A small multi-label audio tagger, trained from scratch.
Model: 5.96M parameters, log mel input, arch transformer, norm layernorm, activation star_relu.
Training: soap at rate 0.0016, 19600 steps, batches of 128.
Data: trained on strings of digits, spoken by a formant synthesiser in many voices, 64.2 epochs.
Rows from block 5 of a small multi-label audio tagger, named by matrix and row number. Rows with one number belong to one neuron. Each number is 128 + 32 x the weight over its row's rms, rounded and kept within 0 to 255. All counts start at 0. Numbers have three digits each. After the name is the row's rms in percent of the matrix's.
Before each neuron's rows are labels from the 100 clips, of 14976, where the neuron reaches its highest value: "strongest on" is what is common among them. Only what is clearly more common there than usual is listed. The data: strings of digits, spoken by a formant synthesiser in many voices.
# fc1: MLP up (model.blocks.5.mlp.fc1.weight, 1152x192), inputs 0-63
# fc2: MLP down (model.blocks.5.mlp.fc2.weight, 192x1152, transposed), outputs 0-63

strongest on: voice: child-like voice; "two"; clipping
fc1.472 051:138103122161132147063085123096075105114060130100124156109130166123144143135082095156112106129111086095085113119098157170116129132154143127127054162123199108159157124139138142171185105116106130
fc2.472 057:122128135107057152106127142132111097129153137107131150111188171143092084167093135124150127175147060150122162201160086098143087142129100139154152094087141126135102150120184156093102096139087145

strongest on: quiet level; muffled (low-pass); last digit: two
fc1.308 143:106121148106105117170095136150090118098079096168167107107115127086093126154117109142143105171069129138167117128143159124124149206096138077181106167072168119134102089150132211180117076164134132
fc2.308 123:150094121185108126147117141158128131119107115116163145183092161129155130156162094152071148101158143140176122104119163145144113143148107125152108140150150097073140113075127096142061107119128161

strongest on: reverberation; voice: high voice; clipping
fc1.12 133:155133135109118096118060109134107139179163081064175092158048185139113157132099195132110133175116113126161103131102153110111120136155116145115147146127143066143128195106082197130111129171114170
fc2.12 135:131147064148127187136103142073063118123178182141139147122089122133148134177116129127150164156159141120144176107096120140140107107180200178178137089122171097133203153143120098156125150120130105

strongest on: clipping
fc1.21 039:142110222132108128131102127130174098110089071101132091089148114154127162144144147092082159172143140106111096112102179082095130096159177168124140111172134101186131131142098107089086085123137123
fc2.21 054:147132096111061137145135117146120050134174133114131119092147137144110086155117126138152155126148021114165157170159099144157072121153128121171140115118144147115110128153128138115096111173063113

strongest on: clipping; mains hum
fc1.376 028:140079093133122110123110123137137118159088144124103173101174116119146122127145070139108161137196127152080134147123161137116145164127170154147166140122159059133112153129135165140142115151148125
fc2.376 052:140132115089082148097132125137127072102185129130157150114209134123117100124089105119160104137124004121112181182189102116129062132134142165140136123077147165189142089178188181126121129144095153

strongest on: "zero"; reverberation; last digit: zero
fc1.416 140:139152110099173106144112164125089183075125129135151080157161150149124129188116108122134133113136084172142097161125127074156107133065148148106149157120134121174121109095111081117129172119121102
fc2.416 131:089074172113140147099113107101128164128161118092146078113143098041119183160126163116137089048111112161162163106155104095139183157149152130098151120142080117111093155159152060111172179098132145

strongest on: "zero"; muffled (low-pass); voice: high voice; last digit: zero
fc1.296 112:138177148135094159159126121140142206126099110093109165130113103148131124083132101140132120178102160144116064156138097140150142185177107114097133134184104114136174107178146139153093152168080145
fc2.296 117:182182107136092104177150154118123114093122136078153152098110139108127196103117191090134044162122147093120078134097126113113142172161131071115127148169174118110160124125173146149083147125079076

strongest on: "four"; voice: deep voice; pink noise; last digit: four
fc1.609 138:101110132159150118127092159150123135135140054106082133159089135182150131112113144164093155119095166170147131159106102102167082142123155097076160163141151130129111093187146170155118031128089147
fc2.609 123:166096137138048159112116168081118160128137137131140087197172127158138142151140138145161128132106224122184156198108124123186136109197096095109182148168202134074138133147119087095107123144115143

strongest on: reverberation; "nine"; first digit: nine; last digit: nine
fc1.503 038:133073144159170117133156154102111091118090168155124139159123096125152097151153114154150131114089063158126111140118103098127149178123120151139121096126095150105159172140114127098177122165093112
fc2.503 056:127158086121107153158132154133109116165159123165159115099149155140120086146097128134189081161109048121119188167132102115082083131103118127138145089099142120182112105141206147121116124142086129

strongest on: voice: child-like voice; "nine"
fc1.176 037:150104088116172116128164169071160071107140207099109152049169080097132127154126101139112128114117123108135138125107122131085123163207128143167121107081156157134151087135173160148125078145106150
fc2.176 055:132121096134092162126081112114097089108169110122140095120133171132165094159079132093171149135099023165171149142133109124179058165130136101139134051096129125138167109141159146133111191135129091

strongest on: white noise; whispered
fc1.542 105:173107098150133087124073113145105060111173125097036116137143095085119150100118093130100144101149180076116136079119169156156191103165114110138121135139133076120141140110084108169120107148060087
fc2.542 102:100071189187118204164115095097131148188140147153138088133212122100135152132178122138116212107132129102126117089113160134135144169146144082097153116161162130115138123119150132031193109139122134

strongest on: "six"; mains hum; first digit: six; last digit: six
fc1.562 116:113105061105149127133116125125129162113114101112051094155126102110133087113123127151141116128135126116080172111115106183129136093161129178250186101093147129101092127105127087123139105117212125
fc2.562 120:126145144063128123142080156120148156108096101137173081132120121184169145138135148093117138093167134132159204113146134113135152170204121149140183181156139158177135122129113171185129147179170124

strongest on: "six"; rumble; quiet level; first digit: six
fc1.449 075:129133067132099163120080145070179101111112188130088159102167135150175104140148157144049179087121064195147094103126168136134137172096139077161142059133181089136150131121121111123150122145163152
fc2.449 071:114160097111090110134133144153101116123105156152150092194175178154062134129124064064193161119093054161118172126170069161105121165138111110149122141103148108137122103108108117110122152163157150

strongest on: reverberation; "six"; number of digits: 5
fc1.142 123:128141115080121105134127113130059134094155149149123145116163122120158148185140135153116085147083120098115166144107153158182114092138098106148108104125086122131167062111112175105092109113147119
fc2.142 120:103085119116143147130126157089141108119141088037127166130087032145161119195155131152132182108176186141092157149182093117180069089176124156135112155182088143106164077128139114131049102144180138

strongest on: white noise; "seven"; "zero"; number of digits: 5
fc1.654 110:102079133130100124120137119103132120143112089083166151102176090120134145121119123099096157104149119116196135160049137096130139144135097087146120120162130107155232130149128193069189085144086133
fc2.654 114:140093149181060117027131104154124173134110095115099148110101152107137133140127140131109152113095081108173071141155102141109139160121136125086118153141138123098142132153130177087096151149079103

strongest on: white noise
fc1.154 141:125156161120144157139103104189133127131118140120116149194100140152151118143181091151140131186136160122097148113098084138155081108089101120134102099120116112158145150153055096075112179140141123
fc2.154 128:093196161163120161138166095156146207140103135135102114110127128050155166130139166162084109116123078197149113140117159122171151164148105161149123124122165154156157180151152092090116131132130142

strongest on: reverberation; mains hum; last digit: eight
fc1.664 117:146129135104116155126061164123112123106190120135115094103141090064155189136119116121110176097124145147131064139092177165079136126090140174091099106120152137117133114064182154090142134160148147
fc2.664 118:158090088105132135136126130180114099068133147187142132087161126065130168131102127074098100112130112153133153096139155129180144122135146151177071071064097066152181145131079124118166133162124173

strongest on: reverberation; thin (high-pass)
fc1.538 141:107128145218122104074076138104062136086137098115132085143124097043173115164151126178135182093148143137106143096131167145094103120103102159191102142137098106153133078113181103119111119147170167
fc2.538 133:138091122147097073101080090170158135166098171094106136136095161150124080165098116156124185098157140118085120094120205105112145161170131162104069116115143079143085129080136159134110112113227118

strongest on: voice: high voice
fc1.258 069:086113140162157126139149091141112125061124134133149141124165139112139143120164114147132140153066093097118113106092099142097064149139115141142168172114151084141086137073101180182121119188125204
fc2.258 067:071179097133109169129092165129098113129133121127154137119176128121094124121130124140127125117121012154143168163134099163103068157110115107153145128092177120140131041163085154150121136121091138

strongest on: voice: high voice; "seven"; first digit: seven
fc1.221 059:088132145114128113117126123135177107130150098128102194130182132120136149145151084164133136126115162128155173101120143111184112127121122113134110132116146084159196096152107210126110103117096164
fc2.221 059:144098068127089163126135169143123085147154166061141170125140153149096094146113117101145085122116017198105181191148085155100097144127103125159147092101179150154085128142149141142113178144094119

strongest on: "four"; number of digits: 5; mains hum; first digit: four
fc1.658 122:115085141145164097121106072155147091134100114116128128130214116155153189161158131155147137110129112171099140097102094123185135140083150127213111075172083080144070155147124165113127090106111099
fc2.658 105:084155097119119150116199141119125129110075162138095226080106157190151160134164173085120180118151102212147126113140140122158124151182158134133129178149111191205076075151140110108107148177136098

strongest on: "seven"; first digit: seven
fc1.737 120:110150146111100133121070102079142128094136097138128090119144087129121129073125128151129119135025099094189166144109111191118078123115146128141116132090167136183134164113195187165187120120175136
fc2.737 124:182078099107156169128103130110073193158118114136069105114120159133080151218146122119180177143144159121137144133137138096102131127079099163136108108078137130169180105087191145091169107098133059

strongest on: voice: high voice; "eight"; mains hum
fc1.585 096:090118081116147153114180160123169146090101101137116141093164129128175187118139136127159119103159048124108120096122126096103125104100140160146175127107165203143159173132099173131184125108107091
fc2.585 099:120129158148125153129115093157113186091160137124173122098183127163104121181151095216122188170129078100076109140131100084138168138093070130082153101151118143111091197150153076132109106136122139

strongest on: mains hum; thin (high-pass)
fc1.135 062:177092111082081124169142159074157078069113098145123098150155145150115125101099115131155090119139088128101092130001115114071150160126164121167132128078083145117117121099102135177146165103135123
fc2.135 060:130153130081115119161121165127076140135143140125107193129189150156114081135112099134136164163150052126145190210154114109143091181145157096137147127042123126109120109152133148098082127157107186

strongest on: "six"; first digit: six; white noise; last digit: six
fc1.764 098:113106108123184097071113152112143235118141128116092087156109078140166063115123109113132129066156088117151217112113084115124159126129122138208197142096168102113103096135153159116186098144180125
fc2.764 107:132160118059116164107114107129148179128112127129137109172106084152186133118151117151118108151147196170100211088152142172153106133181184134199118116114108159118104120089100113160093153174164118

strongest on: "eight"; "two"; last digit: eight; first digit: two
fc1.111 130:085121080128173162116117096099122109130099072158109100092204061149126170157092110136185152098116120149118106156196127081116177090120108163090114122162180110104113143144140104070168112048143123
fc2.111 119:130112117118158123141141130135139147090179155130143162125152099113180077156156123081122138080140128130097136067195131176128178162117137075122083056159176148114085106099130141054136097152155110

strongest on: "seven"; number of digits: 5; last digit: seven
fc1.616 138:098133120144075106151159083068107103163112111133136162156124116165136101077145177129098167168115162197083183146146131154110120099152110124148165146151196144137133021128130202086073077151057089
fc2.616 131:088150057154162155138170119095100111147126153050087148090121148137112121116100195116122142117130117196142100137174108159099131123105124097103080170193131115133155139136149117060091091110168070

strongest on: clipping; mains hum
fc1.211 120:143192124135136126132131179119128123188101137125139115194105114174100115140189127112156136134157125148095109048151104090084105120101140177134124139136131096179162032104112083085125136091093170
fc2.211 102:170188093145145138076105099124101105202175126094119142189136174150180174160112162105172152148165129169156066128180098114113080114132119141150123126136111096084094116118187164166102100136098165

strongest on: number of digits: 1; rumble
fc1.620 120:061137103201125126108101155136123127130142060151162149090134094094174088153160181158060136088036131167140190108160127188107210167136129131162145123160136145148140119108140152127178122137131085
fc2.620 122:140075159122125145135078156151130130102059217131119116197110115102193113114107090164101195099124186135140115111137127112080087127184111116079165136120128078134136120199092146057073123157191130

strongest on: "eight"; last digit: eight; first digit: eight; whispered
fc1.752 120:131114112215100181117141154110193114128136078152118130155125102129146118135112142109068172085098145142116066069122156171115160173113145147075138112111117111119121093117152153099078122133091088
fc2.752 122:121168079126148125093104139066159109126117134095208104123088100131091114095138130090104158071111175049132085123110071200104127108106152040146100123160136089196168089168079104142166111150121096

strongest on: "four"; voice: deep voice; last digit: four; first digit: four
fc1.328 114:122147075144095130142148130102095150145105125116107147179111131116144148138116154055162116078148131163089080117138115124159179146137050178123139139186102126121164138069142154158140108112136127
fc2.328 108:147153125105144101109076159149044106180094077102173115135143132131124121115119086106138109139135096095122163120108145131166114121134096133147144158163050136112124135157122119139119154070201116

strongest on: "eight"; thin (high-pass); last digit: eight
fc1.481 111:133076157155113118097120194165140131128105078179137136123110092114060146130127134161178110096080119111130134146126156130168142093101116101098123101129093176122133089150151079130166069125108110
fc2.481 116:203139150112129172142118053093144120145150109164149095147076076132107111087150073123093133056133101159129101127095112150141135170107134123169087121097142110104125069127137186139172169126090076

strongest on: "zero"; reverberation; last digit: zero; first digit: zero
fc1.755 130:127109137101115144187139060116149117176088086086121100149100138115165164123149072161126130145168116186160167131075108130129117140122164101178126106135149102151133116109166045090205101110172112
fc2.755 117:187151102111135155068132141134041068111207091090112146159115118118093162136148142127164153123143130145143047144115146126093148163106105164141158149135130170070151128111152151177155111115117171

strongest on: voice: child-like voice; first digit: nine
fc1.433 126:148092115161115150150147199099107127134075058124145100138127108104160134086104138175155105149126096151141122085149135088068172145152112143142113248104164103127111128141107140164151136124139124
fc2.433 120:125109155168113120157093145106113103127121096176159121131128173111165125111078132076150134083137122107086107062116138103090180156101116179137126104157125134170169196107156126111100097164117126

strongest on: "zero"; reverberation; last digit: zero; first digit: zero
fc1.298 108:115206125198114153117206134109125164144095102155118173121169117137141163098160104134125089175103157093179121122138114144147148185142139144126143150163119126117191126192166181161132122144101163
fc2.298 119:197156148143067126140178134087136134092128136091143159114128113115120169123130151121121064167087162094136050180113138106149144108082147120117092165148125084107140118147167134147088166114114117

strongest on: "zero"; reverberation; first digit: zero; last digit: zero
fc1.342 115:098130139141076179098140073175115138115157147139237155134114112092121138110113145167091073122107163096142068094115117119150134159150110188165117129162150152157149152154115105097106148171125136
fc2.342 122:089146097117101109112146054155087117109159072091133219152113066105127153127113114123125074119081149110112115074168110138108080125140089157168056125130179157121155115162110063137102130139090176

strongest on: "one"; reverberation; last digit: one
fc1.280 109:115114061143142133051130108171104167122142165153158119146119178183094076095206121104130165114172101096117159074121092106111132150137147094154130130096173087173133135137160094101052144116174166
fc2.280 108:101122117123068159099115133141150196115116124139168117149117128110135098091113197172157095160106116189087171145110143133107136151170129141154135128136141134158123119120138120157124108120145181

strongest on: "zero"; voice: child-like voice; number of digits: 5
fc1.39 104:057095102183092146099150115056150097136107086127121101109111082108146103140138095166135089141143137148132117148054171155149110174198111121199129162125172188170128139149146109182157144075158141
fc2.39 104:114130123081129184141170133157112099134170115108136146144106137117075097087171125092169109116124021173172136091144088148121115168126126137094071185099112105154081134156170085097083086083138114

strongest on: voice: high voice; muffled (low-pass)
fc1.460 105:109112167109216097194159101148060153068155086126089144009142126135169117132125149148152117149132063095104095082199129123144105087127132076142062101140071108162099168145116153114103123120115141
fc2.460 102:154058102115104164097087127107154120147175112038166144206120102076178076099166067113138119149145137112059059170093051135107144102099094140143149162190183091110127150153142146143129141099119081

strongest on: voice: high voice; last digit: four; first digit: four
fc1.432 022:103083135091153118164122111103084076101114160138156155167141081119124110146149153166108122128128057084092061102114070069102114136116144167149122181115138180181161156151123164156186158161144077
fc2.432 056:123128099089105124134124145165143108147144138117159120131140151159112097149095133122149115131117000157141199188176109156123054145107111143164146150087147120144140118129169145067071119140107143

strongest on: "six"; mains hum; last digit: six; first digit: six
fc1.686 079:151166122142165129107160174097133083103127088125163169184175139141141107095159122115094085128130140094091141133140144055187152141148121189117190114105108107148144105081093175110204127101080197
fc2.686 072:137142096094076153103147132120150114131148149138053142088125132099138113166106148118150146142090072148105191157129050136067088157170183092134109082073136102156137105192182115127117149147117162

strongest on: "four"; "eight"; mains hum; last digit: eight
fc1.428 061:140093128160151134156088177086149068035058145106094138115189123186126111102148127155132129136134117132152147114095158118116142132140143142159050154087137129214127153129127108110154118098075091
fc2.428 063:134211129119097158123134159153110121081156155133132111126152153097136095166117109062154126153101066151168092213112092122142150130110054070153113149117138117151095134127189142113121086135073106

strongest on: "three"; "seven"; number of digits: 5; muffled (low-pass)
fc1.492 078:101122099148087096116057128089166122119172093066112153098114173118131077119161119157142112116132068128145133120124082142132122179071143128161156062094161071157108119118112127094132152127147159
fc2.492 068:131141075133120091124158117164050100181128095098115064142103164093115104163125133131109164091123043154128176135160084154118115145089128150105182180082124098141152098165110083115133097132120113

strongest on: "four"; reverberation; voice: child-like voice; number of digits: 5
fc1.410 030:121144149197177118130113117124129053170110124123101117116071168097099125162134107141136079106120060156142177082140161140090123209139106138149131145107182123150155119104101120129152147176152097
fc2.410 051:136145093077081125166097139172133099121156109112142138098144069171102100153084118125129081138099024134132167212181072120108068144132135121121157110112148119147143109168157173116121148144065158

strongest on: rumble
fc1.255 119:108052138159112129148120190132099150143114120142134098157157081125142111132167142115105188129146084085103097062118111095091199151134120124121135082141094140121071078123116102138159149145167132
fc2.255 105:123124062114115101090099148098142131110130151121124155172121110123087121135083172142116151132156057169081173174167148062175142193156138163139120123087135086225119162145121095153084149143073099

strongest on: voice: high voice
fc1.632 125:121113167106108087144163161158072110159102160153099115156104157132070107216169133140097173169129145110147101120198159079122088168122133136160149194102116133131105154063119162172080136105114196
fc2.632 123:146100175079105128115121128102090099165103197141038149126123197123166053156127138119149135112124202133104073157112116103093093166136150173104147078110131124152087122128167170073135115151119139

strongest on: mains hum
fc1.678 124:120132076123136165080135208108094128075180102120133114119138120116163125164110126158126064088127176130133127098138162116093096151130101114127166169127126060141121128197133136198162174108118154
fc2.678 129:141167148077092209121111112162146117085137080144133130105075055135167118127095151105186105126111080155110083170156133081147168142143087077105121129105120088136148099135162108157101193145096127

strongest on: "eight"; mains hum; clipping
fc1.193 050:107122137170081114129085145109155073077112134149098149208114087163125135102166117126092115115125135148089100084126097107137085192151127095117205145154199115199158144157108121111078126116099150
fc2.193 062:142157071118096144089135132165136090095183123046120093144203158186126086135096132127117150188111032118166154158141091157130101144154164143166145131052116115112153115148158167110124133147098084

strongest on: "seven"; reverberation; first digit: seven
fc1.392 110:089123135127129134111121092095104221133151149089161122064163094089136086136143127194108102117137120159126169153209079131177147088083150150103125174134136093168149096161179105118129145197126130
fc2.392 112:109175141133176134164143153151154152129124134129121130110116159126087137180132151085152126092175154136118137054096120208121126105177138106140157167126128102221091158112144102131135138182180084

strongest on: clipping
fc1.584 123:151175094121120140148164078100126127134137125107118133109092118115173112138133177096136114133154131099131120134087122099149177112153114134103152144047094135083107120128150198161170100049137103
fc2.584 133:166098112142147136173135171164212084159128112161069111137105112101137115102141126128067145135141121118122083147151105144141113125115122176149092141046154157118155157163123146113180172082099181

strongest on: white noise; muffled (low-pass)
fc1.521 082:080152133133063107120099113076129136138106159096112145174136117085108127172199111157093092103137140082088119137102137094159172099116109063154124142081150086144106144133185108106139136116132137
fc2.521 082:123166075111040126106128149209064095148133193127127143109113098101137106117108083111145177110106083145137119196135129122157126115199105161104126117093141140181108102121090156151150144166126153

strongest on: "one"; last digit: one
fc1.735 054:137137141153195126136067131078141088155084128107095126135176096095119159122114132129111122134128129138126138109102103165151140145187105118163107100142073098158094127140139132148120139142087147
fc2.735 058:130124095087059078108141121116121107116159133089089121106180179161120093135094130106121117162142045131151143144186089134139089089138144135172160113061145091181136116155161141115067135170100124

strongest on: reverberation; thin (high-pass); first digit: four
fc1.675 057:168147089158170119116100102130177110116159154129107083089130165111112160137124080098140141171131093135105139116083112155139142076140169140170064122159123109113163134120124102055131136121095124
fc2.675 064:097160081164101158145112110164096131146148133160141106141164133136141143137102111090134136133119053143177166191148137150093091158177137107116152109090126090145156095182188156144132114127070104

strongest on: clipping
fc1.724 122:095104149124116179107079173190174093123162093126157149078131202136153110192138103166186130088120177114165055128124112173112136119114155131167141193140171068132163080103144121159078098127148174
fc2.724 120:176167091183099111172119171137092162100150120068086096182155113148122075113180096092134104126134073128154149096124148147142177145129083196073132086101114122105156130171124136133141102116127152

strongest on: "three"; thin (high-pass); last digit: three
fc1.40 119:128147147100129123095107101103155084113099135108124133142125102077142117112142120122123179124108113130115148099094189119131173150174122105213134087113100142162112141199128134135113072096146117
fc2.40 117:171154120101114184193094147181164149179088136084124130133148101144140146121112132123106150140170095106124146058098071124154118120082150149126133101129126126088110133135102084145062158122145201

strongest on: white noise; voice: deep voice
fc1.474 122:134185152130134121088102083093148155094120141071180164114083122093123093149108130075052131119151051199160153158086186142130065183153118139152113128098135093143159098156111079147126146087124166
fc2.474 111:088099105084124058064127141110114084088077104095148101162139127147127107151145085117140098142122138136093136055110140074136086112141099105159190137194186142167163141178135110086142140131157135

strongest on: "zero"; pink noise; first digit: zero; last digit: zero
fc1.600 132:145077090132144071056084154154092168041199109113120107135103135098129138144094105135070137076179074108105118172185187134152155146102140089139140141134156104169094067108120147112098195137088096
fc2.600 119:090115105104179147088093123132129103071163123128123121103130100130144131111157113092148103029128104126089153076068167088107134109153120137131142124124116107108111170128126098165153192079146141

strongest on: rumble
fc1.447 120:121127146122144105116086145156119181176091143127170055135161138109092121141164098203164084138139141144085161157097178108116131159133100136142115158071148103122169110155118143151115120111132182
fc2.447 131:130124138123143166132135120137160153173148137160124065107186089119098177115147085149130156216147137118158134132140173154108167142132147116133160147136140124092114117151143148111123143146141126

strongest on: mains hum
fc1.253 038:115117068142083117141103144138106078121137093135104087209143152165093116151200095191091067087123106133095142120113149075189097136172108114164094150115098062136118146154100118123134096132090164
fc2.253 056:104168100100113136117112139154116057134168139125173129152185145140119081149103105140128098168106045121164184203174071127124077142179177138148161082088121135121122128099122167148121135109128134

strongest on: "eight"; voice: deep voice; last digit: eight
fc1.86 057:125092176161090136155151097138148109074158116111131155121214102161179128093193129133152115134126093122119161089117121125058105072146106111174125082151152093166131068156086138077122099100158143
fc2.86 064:123116121110101152141133085136140132099127138118112112113142133126134088115122104112142141159103009148154137162141096128103062132107171130177181115057116152123147132167157152139121122145130171

strongest on: rumble; "eight"; "two"; pink noise
fc1.31 112:120074122093126166123158096113128096145158113099101124145121216104128115114174138125105120130124094172123108150072095118115144154114139153140085107164133116153140148128083107183150151146131140
fc2.31 118:148220149167162149137132131139137117091118168161132164131121170152109120111144117153154140114101129151134076196090166057113098100125108096167093117155110119164113129170112111133076155107149117

strongest on: voice: high voice; "five"
fc1.29 047:103082129126112148146132113099088102102102154135093183129137165148132127143184109203092110118125116082097187152106121094189098105142125118140106140121168171151106139128100129157114144123160107
fc2.29 054:150112081102122140152085148129138074139178132143136122108121159144092112117120109096138096122128007108126156142151112101151100145152157108175158149051137118157135113177143140109139191138059172

strongest on: "seven"; white noise; pink noise; first digit: seven
fc1.765 097:117085115124123093114117088109109222096162134119138082135146096108130132118169149133104104077121150111146142118089155124182123149095132105154119135127128040109113100133164198128216124152118100
fc2.765 118:177150174109110143051134169174134161147091099135141120131131143122144112151122131163150118075122125101162136134140184185104119150164132128179101150117148167141137114121066154165123143149147074

strongest on: white noise; pink noise
fc1.517 149:108151178118045117114103147138191122107164090105113104093077139114134128130154113113140101082097119153072090158074175104183133132153133093118098114111147111085125117130164151125177149121109154
fc2.517 132:216090012133066060140084117156132151130145207136110090108106148150104111170118116130107125128161087122147104169100100161142158156111149118092065096188178142139121136137121113150179159099123173

strongest on: "one"; reverberation; last digit: one
fc1.120 125:133137065167210092139132080135121100166114107113103138145135111108083176088176125140081162134076170104087074086066114124147136116150137113144180132130147113156145182166123162168155094125071081
fc2.120 126:166133103186097167171072085090102179173166085108106092152138087083053120111106102137133124117129130145192090105122129133075157142138141086105148132126075153170150128134055148121087137089071156

strongest on: last digit: three; muffled (low-pass); first digit: three
fc1.373 129:135136178110122093187146109146111127104166115132102137114118080095122151155142083104121135158110086130109113115124152102119165170138173112187158084122115139136092106122095198132027188124116135
fc2.373 120:135088132120155153118104149091083127169139121128130165130107149141170046126151103148071110088059172122113061080127081104163164148102105111156178102122075185160102169099097166133146140120181169

strongest on: voice: child-like voice
fc1.284 100:109190146104179118091132127127130126130170197118093135082199139155184098125106121082144083056117120141081104046140089164151131132080139136111138156084151091088119145097157155133144127087092187
fc2.284 090:121176076168112174072103142146090113151137126100198138115151169118185169098101123153172127182094069131089178132132079120125132088193161129116086081155060122138108085147164108114067084173139129

strongest on: "seven"; reverberation; number of digits: 5; first digit: seven
fc1.518 100:144101151132149101084114093103134128150140141100119117161130129158097108127100076173114154065111090136136144146120110168170111118085143113155165165095119107125114091159129154092172153109182106
fc2.518 101:140124123117200138146116147132099118118134151146164136172149118138106144215105101116132119144125118139156112105138117191117074119136158131123116144104117208191142136107122070143104069099124142

strongest on: voice: child-like voice; pink noise; white noise
fc1.390 128:093111161167121133115108098135054078127117147159112128122157162147162151084142137155089158135089167158138130097152116130142089127121134072128153114147130183171074168097157179104097116184071105
fc2.390 135:092154147148145142120164113101044162175135093102110118134143142120027173109102158136053176089108179142109132108159111157114124172192108037086116101161064128122113083137127175115108143131163086

strongest on: white noise; pink noise
fc1.557 135:125143133142177135112111152188122113174075115095109147132121135126133137130198128138133124171187133160119145129161084131152093091172124055125107161108132129162209152138120071033146130163156150
fc2.557 138:079130131168089163088137117132114155133110144112043164123052111094101198135173147169137085145125144186203143139167138144165120122171071132142130113115140139156174149098188130099099128148130188

strongest on: "one"; last digit: one; first digit: one
fc1.689 067:138124101141205171146129130090106136090081079142098144122111096114115150139162136114130129107137111128097123099086092155081106179140088117107136110133157104172084128113126142136178137141100183
fc2.689 064:131156128078070133171153145165095096108111134125137161082182132138137101140160127070102111091169020135115150182129094120161082124162155172167146151129158151117138100165197122130109096174149110

strongest on: voice: child-like voice
fc1.209 015:140163129171110133130091172065142112164119149079118177098176118121128109130111115165144136086102138108092082156127142137166134146192087133138117104112117151117148101137114127085170136148152144
fc2.209 052:113125100106116123156106168159119067133170105125133110119151143159143064125088131111148131134136034143150171188179080149132108160146131097148135100079153132180085093159145138135119148164099111

strongest on: reverberation; mains hum
fc1.431 083:153090153166083100113128069121082106101086164071151143148157137166101113126171090130126133114131118139133131121080088110163172171101074151178077169167135143147157094132132114111096157094094176
fc2.431 076:123068065121141169155163101099145088090176098056160104103193182116116132105108074131115127152131082180169061188130137083116091136188182133191174114144114078088162137205156143167149066188062099

strongest on: clipping
fc1.559 136:118145150096079080113094103134100168135159141168154133165136147075162151139106093155223116114150086176143069188072131147131175103141073089090209107104093109157135173059054092145079100131155166
fc2.559 132:139083144135099104192059153152119186102158123176165096084147146121145183123124150112135112163154093141072186159158094066170134144131149128086121164189103135053131152130087117150113109133103113

strongest on: number of digits: 1; last digit: zero
fc1.283 134:152126139161169074098121119155057102096127079163139125117077167058108068098136140167173110095150138100181167129087148169124133074141103069182133120143136122168150079104110095072148070131157149
fc2.283 130:106085090154101096108132142148100153140218138117109209114164168126116151166108125098186117084130161104113166111101175066150162089079119129138131156114157114102091105105113101107149035136138155

strongest on: "one"; reverberation; "eight"; last digit: one
fc1.7 082:122085170222156106149142123114168082105116111116112142104165177172151144096122113108100143111111148112167122104080082122150153158139131123178148128139120163151112174151062157141137119124127151
fc2.7 074:125131068119107184112125153131167167127091181130189123125118105117092178153115101090171176150083127143147163139154079122132079155091141143151173147063092128146115139180133181149098139158152189